From a checkpoint of a small contrastive image-text model.
Model: encoder norm layernorm, encoder widths [64, 128, 256], text encoder activation swiglu.
Training: soap at rate 0.0016, 14600 steps, batches of 512.
Data: trained on rendered rooms with furniture, 51.6 epochs.
Rows from block 3 of the image encoder of a small contrastive image-text model, named by matrix and row number. Rows with one number within an expert belong to one neuron, the router's apart. Each number is 128 + 24 x the weight over its row's rms, rounded and kept within 0 to 255. All counts start at 0. Numbers have three digits each.
Before each expert's rows are labels from the 100 images, of 14848, where the router gives the expert most weight on average: "top examples" is what is common among them. Only what is clearly more common there than usual is listed. The data: rendered rooms with furniture.
# router: router (encoder.blocks.3.mlp.router.weight, 64x128, trained with AdamW), inputs 0-127
# gate: expert gate (encoder.blocks.3.mlp.gate, 64x128x128), inputs 0-127
# up: expert up (encoder.blocks.3.mlp.up, 64x128x128), inputs 0-127
# down: expert down (encoder.blocks.3.mlp.down, 64x128x128, transposed), outputs 0-127

# expert 16
top examples: window; door; red walls; orange walls
router.16:157151091117118153130121122130109122115099108105127086171158146130127111137131166134099129138143109125154169164131099140129171162144126076113116168158075125101075100149106133134108108116101103122171108102082127102099102119136123142187125121147142143152114141112133144096129117116128143138106113124114093128133164150177118102152111122152118176116125117092088150099083131093105154143139
gate.0:108056124146125129122115101126126106143130136130129102094120150143140124146109120169102185126134153151138095140136110105100126134112083116122115086161104140122120119094121088151109122145115135065158129124137141107159122139126144114124127150174085118138115164167139087118154129112126099125124152140160099140119155104113135099138166147084130124107088146156141136125046147123071119111149
up.0:136176111134131120156156192150097141104128131144135146158121094114106139115135133113134076114105097111120124124103154124155119133108161141127133170117142142157128147161139178119142144124127125191084145151138099157094126125156130126146138107078185152118137100091097153132087132152142140153130118145094136122149106160127094137115106119167118126142177110120126116115190094146169127143116
down.0:138154131144117137175092149143116135125172117124148095101155167125153112114114159107136136132110092134178157099104087107127068122118148138161120121116126117135064123130128171125125136123133193120108107141132094110183121122165103160111148127127111164118109106104160177115136114098112175120143156149063100132130165125125154135137099138134144150156138136122127157153099135110129122145137
gate.1:114134115149151160136163135132131152154121149109161101170144133106106118093142130154136118114168190162122155133129151089118100167164124133110105141137158122136138118182171109142134101127126164081124087118142125133130139116148101132171131109126123121141113123107140152127149146157107169194101097128141126112094148175140151102134083097156101151114167133114119097093154139123107116127173
up.1:160134126110100092114114132135076139098137113164092173156111139159119171134100150112095140145117091115134084118134115149129143102094174150146152154131099149141146135109126144139086128119165114165124163122121135112083115125103126157116117106101140141118110141143089120136117088088186105102165167128098122134184145117100083134128137159115121097128148137092149163147130095129131123149103
down.1:105130127140137095144143133156158088107066160086139159127141124129096122136083137108131151154148136137118158158118143163134122065138112135098119117166143103142139151098128128091143131125164113120156121129124146138132118119102165128078148140144142114103147066132101105139107135119138116133151134131138139104131128116181114112162104161140145115129075078077135149143118089085095146114086
gate.2:102140129113116131153127123144101090118152117121120104097120135098139114159171104085141135131096081094142129127126114121138082125141108167111139125081147159115124095093147092164123162115149197137154119144155176129155151128132103149106125133087128101116151107166150091085180082126158147127123128142176128137113143079154153108131145123130128136131127149109124122117111088127122102111085
up.2:094104137127083133156098120162079138098159119121111093091133121143161100150130131113095124166175086110149125136125137147158102162121165131149092093108084175115129119080109083118138151100136139135127142155126159136135140103122084074115108151104122116132118121150144098111141128111125164104160097099163151137143118060154121120146115111124142132128097146144126124102149126118119125087101
down.2:112091116140131164077169100106111140118110120121127090070147136140130053122133180098124113149136129125109106129149164143131119093105163175136086124125132098094118160078151088106147136141125155123160143130120133114100132121143113110117119135116160125109118123161088141139133140160171131124145137151121122110128088102142122143096151117146103140162197130097150112098126146120124127084137

# expert 50
top examples: white walls; grey walls; count: zero
router.50:121099140147113136147102116137139134106123122156109158155130107128106134112145141131161136082144184172147104126091149120104166120154105161104105087105129177145158132079125141126096120121167131113140115110173075127152119102132138125081120110102083120136090148109113144177134116167147128129150170125115115115157148128108100086075100151166121101157120128122113100100144097145118140134119
gate.4:120117131115136137146152132112132126123120102164099167155107116119141144106149126108158091117111079148100127120137150080128172131092138126143089123117173078157118124151086064132146112123137157138111094142156103156156186092129099126125117113114136129125117111095166140132097119125123159132147154112128106130155137145168129127124133127112130111123136132149053090135203138103140134102098
up.4:114106119121124140119143140114136129108132104146118169143134137125137158112153113124151096118111091154105138125165152083103163120100146116150107114114168078156124120133091066117140114130126172133097101135161106156165196098125107135129129118093128137125124116100182135154101118115095157127144151134142105139164141152160120132121143151099131126118151144150056096141189130109128138101096
down.4:097096084134104141148133122110124132100134152115112121165143119096138146088114147145101149146136126135169078124151122106124069123143101138110135088123120166153158197111168164090163130139125119164120135113161100165129123126132145145109142154149107133124106075121143156105096141153142143107140142136091148148148113136099147109082091183127134136114137129113135143153085151163101155111137
gate.5:168151107186149119157082109101155137136131078124145115142117136113165163156166133172121096137083124115142152142130127088092133158091131112104168106108131136128195120081113169121101133151121139156135106109140142137116167119154136216150139117124130118137125127100096103127109144126083146094150145115105111132127142120117130158098121128117098103143131108121155118131120128141105130154144
up.5:158160106189154131156089134102151148137129093112122129145121151116168170158159140157129088135089116124139160139120122093099165154082129111109172103111128127113187128083100169115105134141105130142146112109135131126141166118157125218149133104121125098127120136113094097116121144117078141100126141103110109143136138122108137167127114137109092107159123104127162115133124125138121136140142
down.5:099175166124171148151144154133161090132160113142143140121153131153162113098124102168109117150111106143096124129140092091166050124144110162099133089117138124167094127159108158111118105129124110102121109136103134128139130127174093132111107142135115096164086125097123120113085105088119130104110095141094098148166136141126113143109090122158124167118125111133168141104142138134101108121136
gate.6:123134138087103126168117116128092134121135179114110138152138115135106105108096135145127123130136116144115144133114125119092148130153102105100168118120141085154147166150144126181147096111134154138105095093123085125109126165136133134110151071110093124146098142118112121167119155084126107120143155187098105171111109158144134107147109123113098145159142135180177163100121114106149106096161
up.6:106123116138161123106094158096140137099126108143115120123123116121138156069148150102133113111080152140122150112128118131136106119141110116146111087135130142114143116083155109092127121115131081115125162120143163158146083136115116110107134146175144125142176123122155116123118139138165100146120097167124175109155125094097115165135104133149146122120122158047147175107148092102160152083154
down.6:103177132138107116103138093149101152165127129111129112134119111129108133182150126183072159138131120091152148102201103162159125163108143111102097101153135154135113128142132123067145150130113081115126116112155095122091131115117116144105165164109105122160118136144113146115121111123093116117168166119119157099163115092150129098147110131111131147121146147105108167115120112141159127111106

# expert 44
top examples: brown walls; red walls; orange walls
router.44:091138111146144120133153099128178101134101100136126130120150165127155148143112155142088098162158139156137122104156141098066139157103155120106114104100132138106149137107120131109159101173080132139141136153111093156113141138148137163128092087193102100124107118139120161123102156140136143118165164089080107146125116186119142127132117117134099111101123087137111108152146115136135139165132
gate.4:156130093082124097148096137127151075181142135106162125115175119137102152093123152116123086101135096069152105122123144135099133111162185142127123131094104122108128151138121135117134132159141092166091134153081160131163132118164127134144143137193152176091112099155123132112133109112143121117138114155140150131150157131116143123117125156099125096132118119131172116167136146120125129139093
up.4:079177132152126139125115100124083138084141104121106125147127108135163133131119130113166152125157163160114128139143157101129109136108087089167162111115151159153119091140102143122118106093078133134167130173159128114067138106109100126150120141080095072117131166123133124110134142136088126134138127134106137132107129171154125126107105145172146133162120157157142174113124133125120161160121
down.4:131129101143140127145177130114092149138151111143119091155126085168161166153093143084146167183158102116137092130115169125127123112117068138114087129147112153153152136097152124077119113103150102119099100124132129144062139145187137127138118165145126160089116114118115129119149134137113148127149129143111136111101131126153149112087109124132139142173155130138165113145134142105133141117171
gate.5:198102128147124165120121150130159167107108115133158162138121119107180106096132143123131087138159111115116129139129122184145106143093120094101121112104120108129138118182142124111136122168108151116108151136149104101117123106098100127111113132140090101137149170111111113136136125087104186127126075154158115160084122096196115145135116116143119149148136132153116124137095134117119093161123
up.5:092149148109148105096118123177122088131114117149098104133130151105075144173126128145084142096112126147129123108126133093093168095139092138098152145115118157127111135080136126154088127104134122152111088159144140183129120126170108079144141127122140144130090121118157146127130157149155127127142123131091145105169129161091141084112147100131103095113113126127169112124146142107177136080135
down.5:112119165134083119112124121109156131121127135140144099126149125108119161139144156137124137121164132139184127146103141118139133111111121106143084096143139128136134135110106108100141138155074116103148116123187118126122116150149106154123121161089085120119189035105134190074115148131119173122104136129082150112100094088108134120125140116113119131128122148126145104144117155098126109155128
gate.6:090139103121143094113075159077108057124152129137101110099125147095090161118116146067126182091131088135144110127146120126105113161123165140098132150101135168143135142125126142106134110143106118145134123146086115138105138148113075137105129167124141148075127119111141143144141121117119169160103158146163149119106104135101117109110124123147124186150133132092124117135164109122128115146147
up.6:119113150121105151139165117157121210128114160126155159134113108128179113143147136177140059151086133129126169133128128120153170077122090129155116094137113077127114129135126124126120150108170135108113126105140125140133114137123156120121125114123118100175111130133113111115133157139146093103133094112083115126156162112163134145127126148090143063111136134182129148111122149114125155110120
down.6:100134079120105138120102163122189086102139166142124118141124185163126128149074197145106113134132125120105135154156151144127113129134114121137120116163151122128191135164099104103106096126107152098110117132108121097109103130119163168098114142118127130143113164101129124121108094131140123135126191120089141139100118103125108109112151136151157135120114145107153093099134120148093108172126

# expert 51
top examples: teal walls; green walls
router.51:147127155129113123109150119094091114166137118109082112122150149119154081167154129145094125104108120101167144148179125130068136097157148144161118113097100127090125176079110128131167134113141150120129139130148134113124133090124101132134122123111085144125115097072125118154126114153142096135138104116185151133143152143169151118149072172102119136092116148148122143126101120096142149130113
gate.0:142146139126135154118126096123116102125070162113128124146121095114192138151110168126133144132159141118126129108129146175159127120097142141181090120105131082102096136140114121136142101115142164124102134102101129086175114106114104112166136107151125130138079157148132105147113114093134155108140148132134109133111204156118096125138113126129173167144149089085178142125104123132101124134124
up.0:143147130119149099148143173133124128147161065156105138113144145131110091134147092133118119092111111143142149135123101105064144165142128137087194133164154162113128140111118120115085140129118111140162095114147126110079143117114155099092105147121140115110172105103108158111142109112113113123113142123112123117107052095131147161113142139119109147121105151141084171110163143126138130154127
down.0:132138070146127140108075142120122170114170112116101068109099160162137103148157142146124154097116164158130153119100122125167129118103144105118130106153137129144123143103139116155147127105137152125124139120152139151141146139127116141094161097103096129097175139112115097112144105132107171114136134147150138124141094188094112174100076143067138130130155162152123124152149141144113140108094
gate.1:101148144115100124148171139155136171153132134172125119159156116094091100162116134101151153099085169138121088117122103089123130164113125160117115092102124133166136108107132096140122143136112106114128140140119117114122107106146135134123125130059126109130117141086105137141164106186096142091124181123117092085140102145141097118109117126147131110099121126148113129093170084129138149094088
up.1:147126102143141141099104075094104092099099151111110114088103153165143153091129128148084135166172092091107181136125117150116133104114127107115139176188134118081111136164112158133135107114167149136128097139130137118158155154109108145124129115178111168149126121142126138123125164097176124167139102127153164159119158115131139135140124112121120138134133149107134130146096182124115120120149
down.1:161093110119107101123135141136138154138140130106085140132124139148129161197145149128131107144117161120127149132125155132146125165154123103158107118154154083144150148140117120122163095126118167170122125100117162134121127145135103124136128177183138172108145145098124103121176127110130138074103160167085114102154131100139151141160158105158128140139195123160142091128090106108115120132112
gate.2:107119145118156114139137162126172137127132073100121128099173139146125111162083129119099140142100136085156134110136116115122105074149141093067099136151106144129153130159125143093123141142138077128127105118120109133115183096124133120146140115157107114121161128149090132122086130159171104121110126133123161104146183149114108161154129114141124166115076116158087145144120164153107143145130
up.2:160119137087098060109158139152105127125103115094139120190144110130144111130083121091131162153122092127162129114155110170144123099155140141147099152147089183114127098130116132108126131109138103107102142156125121121086115143116155144122131103084110141127181120147113085117094158139099148104117136127134149116153153150135139119140104122133122188134142116160129128160115136174089108141164
down.2:140148124115128157107147110060084147159142157132110126115120164120124112105137152189129173067119170140112125083123162148126116122090097115101179116122158141126104142172116161097125126110088182125127122138137109096119109128136161139113168140164128090150108152122114128154110121142143113134133140127148102122140119124116130092150133121157105159150163123114143109122144116140165088159171

# expert 53
top examples: count: zero
router.53:104126151135143140162124150127136121138120085141108133118126121134139112123102069107162111142127115108095126135120166099120103131112142170119128114155151086119185127094110132113092170090137140131165132129156135098131153139078167114097153150111139106107119164169114094134083105101148107135166167127120136146164143109108109173113140121085156135157150167152138106167126179137124094130110
gate.0:113088103111109127140172125142120110138128189165145102086114136145141103114147128129099140116115098130167125126131142086110119116107141130087123093131121120104100132146091160107134155103097100137108144098082159139169155127130146110106146150177092132133113168153162140127096103150088088106164146084172114133130117134107116095160128149135095131107171121149171114106120098127145152144152
up.0:144200132143154150110102126119126145135111087097113144176154120115111149159107125132125135190158177134090150134135110161132144140123103127160133160117142142161157131128190105152113102135158173108146116169156093105105089141133112128161118134097134134121140093110117124137159157121147166155121117141092117166139159123122139136116150119107131115156110131090095141129115161143105095125077
down.0:151136124153174108120168122136075135154118142142158089139143141162156118156109119092154094127120120177138150132117130133134133146124114143101153117174132154114096126105153130166124131132114119090091109128140119077135098105112169068149107119115140103123123157113100161135120114157129147119129136147097137102106141108118110102126180108158117179113144103201157093125105100113129107099147
gate.1:123117111119098162141066109127123101124121114134119102122114142181143113146182160171126111155176127158102170143121150119125143113125168126110104128126103154120098158133158135129160113109163140139112139102089142115211138152130100128146152116170127086130155127110143125136122139110105129112103143115126115121130106144141177110089135129162089168108125151136112071161121103119153120095110
up.1:125128106111120097102097144106142123094128084111140122165142130108131135128171116133103137116155088165138144111172111118118114141122110147073136157126152114123148130129105133172117114153132130077122128161151138101192099167131097134134111139104109122130090154106155160129082145123130117134108148175174164147095156169162132136099146117152149112096106166117133150129144092128164153088153
down.1:137135121163126132120123133104128147140134119165119105106136054122133117125127165141140105168127119079139100174102125164134130126171082095141127141088118122145169162131095132093140115130142152148116147097100099147131129096163118119145130141148158112133183157139144156120068103106083088126125158147130103147123072132097147137119155147074133105132163106137143109106158119128102123131126
gate.2:114078132115079087124164115119152131096105049137111103151137138141184145099133112160126128129184134152072100125104150134128112144141137171145112122123149153139104152126129123112117138129135097132131114145146138138155101111136127147178107129130094140130132091148085135124130132161134116138117165099124103117181086153119094118170096109116116102138155120151120136100111118134149144168081
up.2:109130122148115107135153132090153123111117079189131098189099126140133146130107131129100128132135115128106111150098175132137125125131132149122161162130171164156101175121178129122134152125154124121130111141119151160124108122183146143124117147087122120104116123134112130153113117144126134118142168099128071137147105183125123079174135121129105122118152122148074113120063113149144088155126
down.2:147133125120106103177102114100167144069134127071155107073144134152090124127123127092154148137125132146095124143097152164130126114123121125107115152188145107140171104166127118123119097140125118120125140158127118151102135131085148143139121126158131113168128203098130133160137124132092172106124131140137086130104144131145116147118110148092121137185131111158115112150111126151128098178119

# expert 19
top examples: orange walls; red walls
router.19:102193150106119150151155144130118126080097131129129147164152172124122110107155169130117145150120132109145107144101115127098156155102161117123148087175131106113108117172099137150121109165154107157163140115089141125124092131155127113156102087130121133124079092167169140127112155127152156127141150097107077131132092158156125110139135112120138114103104083111108150152149120115114172141120
gate.0:104148115113160149074143116145152138096122142128111138168129135157117134165111128086141171161149110154157106116118114134146116098103118134176158120106135108141145161179109150122110083109148115120095155122133138149170146115134117161121118148087097134157114124088148111109113145143112132154132176121130183148098135125142155155099114160110196119094124159126083121112140122108111090133160
up.0:113141092127088131150144160135092168124133147075139154147126149151134137137100082145116053146081185129145153173184150112127137139117144164136118118152150185108146157103107092103105063125117125140115110133093114148141099150127145113140098121118130139153129126151141129099101099124104110116121109130119178131146095158102132090156099146137127134122136111155125138131130100151127125143126
down.0:145128133094096143124166129144122124093174090133128161109105108103098142088163151176111137112144160132108155099161149114136176125155163126137064114170106170119130125133132088117121108173141145128118161156132103100128105113076160106148112139096090126172147131112152155127101101127127102148125150128089118126118123127104132125131148110154106140162160143126123179163134135157121155147102
gate.1:117139143122104115118130118149128120133157144167047122106152143131078092149106156094118087104133128131120155111145141062144097165177103116102175164083086150142131117120167137138107135139188128107153140101132127121129109161145139098126116128123116127146103133129098153108145176182099147108118113093085142146106125148105119137108133130157092119129124134130144140086125124118131127134127
up.1:110153115117161146134098095118117094131115128132161157156153131151130160106146113118132156114173149110120146152128089165157129089083143162141111155168158107129074129100125111146135093128087157118133131194125131121136137124154152156110162106149113131116117124122140115162132112102114103148124142180162141123123149161137123088163152123149138118125117115136082126170161121125193132125180
down.1:103115108154119147111151130117127142134169143136141132159155116161143123133148085097072092161154132100139118162123143113138144112149101154076148137093141086106184111148091135132104113098166122119160163094105140142136131152151164074131109123120110110166114146136133092148106150118106109113160096138127090098160140142134128142105142135167107122145144144143116190172149150112133119163120
gate.2:119140116136096106082159101108109115128097103134117140076106141123092149135145152112165119068135127157136165117142140152118123123144122102128143137119149091132116115198109137113149105117149109117111134170138118109143082119113129152114136138174151123133120165044137123125145122140122155085136217112146119142105145133081130137140103148105148131136146120102130142151111129104133113095108
up.2:108142126124102103095158096104123125132109113118113134077135155123083150130181140109158134080131103166131154115149143157136128126109120105125108148123162093125127105210117141106118114118138115133140147187145109129152089115112107150130132143154159131135126156060132106147165127126134152087150181116160095142107145129062139154120130136121140126126132117101131169151122138107152123114099
down.2:118179130139148123110097155098116133137133178110080093142143095095196124158148086121132152097098107117142126172130101118102142114085118124126159118104166146118077135099070131110145158143126122136112142120126160126126179114098109136131137074127130139118118130137106105087097139090141113098124113157105127169131140181114103111103159109125113121112129132119136086120144122138143142108156

# expert 41
top examples: ladder; count: four; purple walls; yellow walls
router.41:133166091080138140154128153106084143170137155155120118151158135113102108125108140111106129116151109150155110140162148156159130149106095121112095171159103165112107133098100150094135098117102106141124144116129129127147123138156140136161135120153168116125127118117142124091127117131130123139083126137123087129082148149074145084166104112172151189127132118149122130054105138106102131137139
gate.0:118104126147142092118114115134085084139145096099108177147125134150116119098105106117143108118147150119145113114121112123128114104093121155108135099112141194122130156153091097157156096111093116128145126152093174117125085126112166166179120174153159173125130100135169114144118133128123159094097100128144120158095140100146143125149108139152118120143118080133142092153127083164104134140132
up.0:178117137135099172142132127166127107144127138138144133138119126094150153124126127170119103151123074127119080147192100101117125129121106139107118103145133107097118110153123154118120167140138112130157078113153107142141157121131109111148122090130126095091158132141154146137085125120174115158148077107112161098188156155113159122144104126116168122083137159122121137127122149132184150158119
down.0:091124136129147142118113084100140110129109106129150145137146134130117097125162212113157121163109108117155093113136165134063128105102121129128124139106116135167116152076108121102145121123138124124133114127112142134174099140081119154130150124083149091141095075112166115120138125109135127143135139090104133150143073114096147100119130114132087124175151150170113086130091142111114135126132
gate.1:153161097159139151163146143126103147106130103134155117132189134099174108148074110142076125139123121119119143125082138091109144203129155124115091130158102119112137119147080153144162140136095179130164102121136110118130161138138134115101100124117134144114130110120104146112102133150109148136094140160095098139112111157134105122122095140129114125073104156149092084130100116116113108124142
up.1:169170124132112124150188146128076132110116138142165132116155136095180099153073118145108126129100133114149156117110159081133127187116133167137077159161140118087132119129141131133143134131072183128162111124160115148151168116146135138116112120118100134121105118129119115098103169159126116141130110164118140129117100154085104137125122144124099127110114123135091087157112134139135099145107
down.1:134130126132091083068148112150082121118123099116133176137097149086144132138150127117135083128096108110198139093127171115100152122091131113133120142146126149122157136147143110063087121118130112122116131095149116101123179116091144148126145141136140109143133124124140152092153135127132153114147126136148158109142100119087138115054101098130120111164105142121157145178148139130151139133128
gate.2:146114138124137172123087129145142136101124131114120064110124118130118123180134095084156146161117151114122156138126103106118149098155164098126089105112088142098124163121118096108170140141167159138119102119110146113120128195143148104153124141083140136137137125151106149101123112130120114084150100159150159104093155125112121148125124120104128167146148111116088126114140060135160119140173
up.2:120152130137121093112180130095135122152151121136157171145136155124120158068120153156114113125157119139143094122122147158131124155120109153124157135131139115158139091144150143131104096111080114127143145138132093137161143066085128180112130143157152082096107145134165105160132156137126145140124149096119093149129128113158132111122131126131146082116115155128188102153119189125099122128081
down.2:152120098140101121143125098087113138141165180130124089106088084132123112133098133115120061110145132126090141143124140146120139129139170132134140122123130090169104136076116145179116160154138097130109145146090110141117085126145176136137133099171145093122129149142140161145058136116103143105141153094147105137135140089148139138143100155148131157091128084127102164128134145142136116119128

# expert 23
top examples: count: zero; orange walls
router.23:073138120137132099126149165143179152183108114163132154151120101123138163123101154089108097172147081111145118126133116092149158151111141134124127117174125093129121113094094120131111141114149112133142155153091101113139143129075128108102137143179174091126122148164156112152112126090151095136143127137109121105102157155123135128134167134130098116144098108142126139170131186124140125133101
gate.0:127168114151150181103147127120094115100073138142140124161113100141082137071171155101104120134117109085146111111110128142127124117073122118144137099119129126134118109096161138110122116084164156125113163150107132136125085117159123133121117164092078140126159134153116146154097130134118148150141134125076156122122166076124129111140157147118157109132136146117138070108135098123106096115152
up.0:129147137167131101103143129139125111086124126094174142152132108133105106089141094129139105108160135104159096130109124102125118147150147145113117119122175133089149104152107089158088112116143137145078061125123105149113173162109122136140115121144108137153118143117097074098102139135167113146093076150137129138126158151121141152130156159120129093101107151118133130175174162120093148134109
down.0:169175138123134105166179097125097100129113127104136129125169146151112100099092114128099110146109131117123127132136161150144094159109149116127093106125121132138104083134137170127155069126131104139142129105163197069171132135112119176098122129135145101142092136114149100133096083149137127132176144140154133109108131119160074131146116128144159120123120110109129116123125082145117100132123
gate.1:121112114142146138112083164096118087141159142116131106164130117154180119138099113111136121172123128096139120141156175134082113110116127117130135139119094137176157141121092161116096148168136129168112094141133113094154070125116136076118123124115111129131143149164148135107131100133091118156127079139136101132145126129129081116175095122114129163121147118075126088153119079108133113136152
up.1:165162143085136093136135106136116190138132141137187141129154137145097126143146140152139109104137137134156166140157077118120127142136113128126125065118144074099091106159124137147098088122146153107135142126113139123126095083147125106140138111126134124118116093124124148126129154090118104097093120108130156119112096134111167151094150161113141113131118134133160144136066134144074169083116
down.1:076134149108140138078122089143097072107144122160169155136114127128136146123150113107147075081119166167150135153120131113107116081084095133110147132116106104109144131121109137134144165188136104135150075128095088155106129120109148136153155119131156095162147156109133100126134120141131170157125158113132103114126158117141139125128146094165129163128170141152126106113166117114145127149132
gate.2:152132087110127135153150102123060144138154097164114112159144139121097130102112128131148150149087170127120105119140148127126082109085144107147144155128134106101153126171116126131137141144083124157086121129074127125116130122090093130141114108139122124152140112153129135192130098155120122135120208108115108117130126067155122137149110125138129169139181126116133135166132087132131137149142
up.2:098135119128115132144094136072169067106147159091128192130149116156149094191145167090154165096138124133142145113126086116152147142118153105079107138133122131133137076152148116128114121121137141153135142139158146139147130089097141136108132117100153098093154139118141105098117140138088145132146092129129139145139111137083165156124143162108118089121111114131162108134113123121168103123148
down.2:115117105158110119123149093131141149169116087121137114144108140100131167136155163105140104068084137101124080152159121121131093122105131128112129117093149131110103127145136121104119130127158163118101130151109160166176140136149160118119140110098118154136115088110146124139116140140072106120123133170140197107118125137165160140088132108094102078141128141162134098124095110144157143162156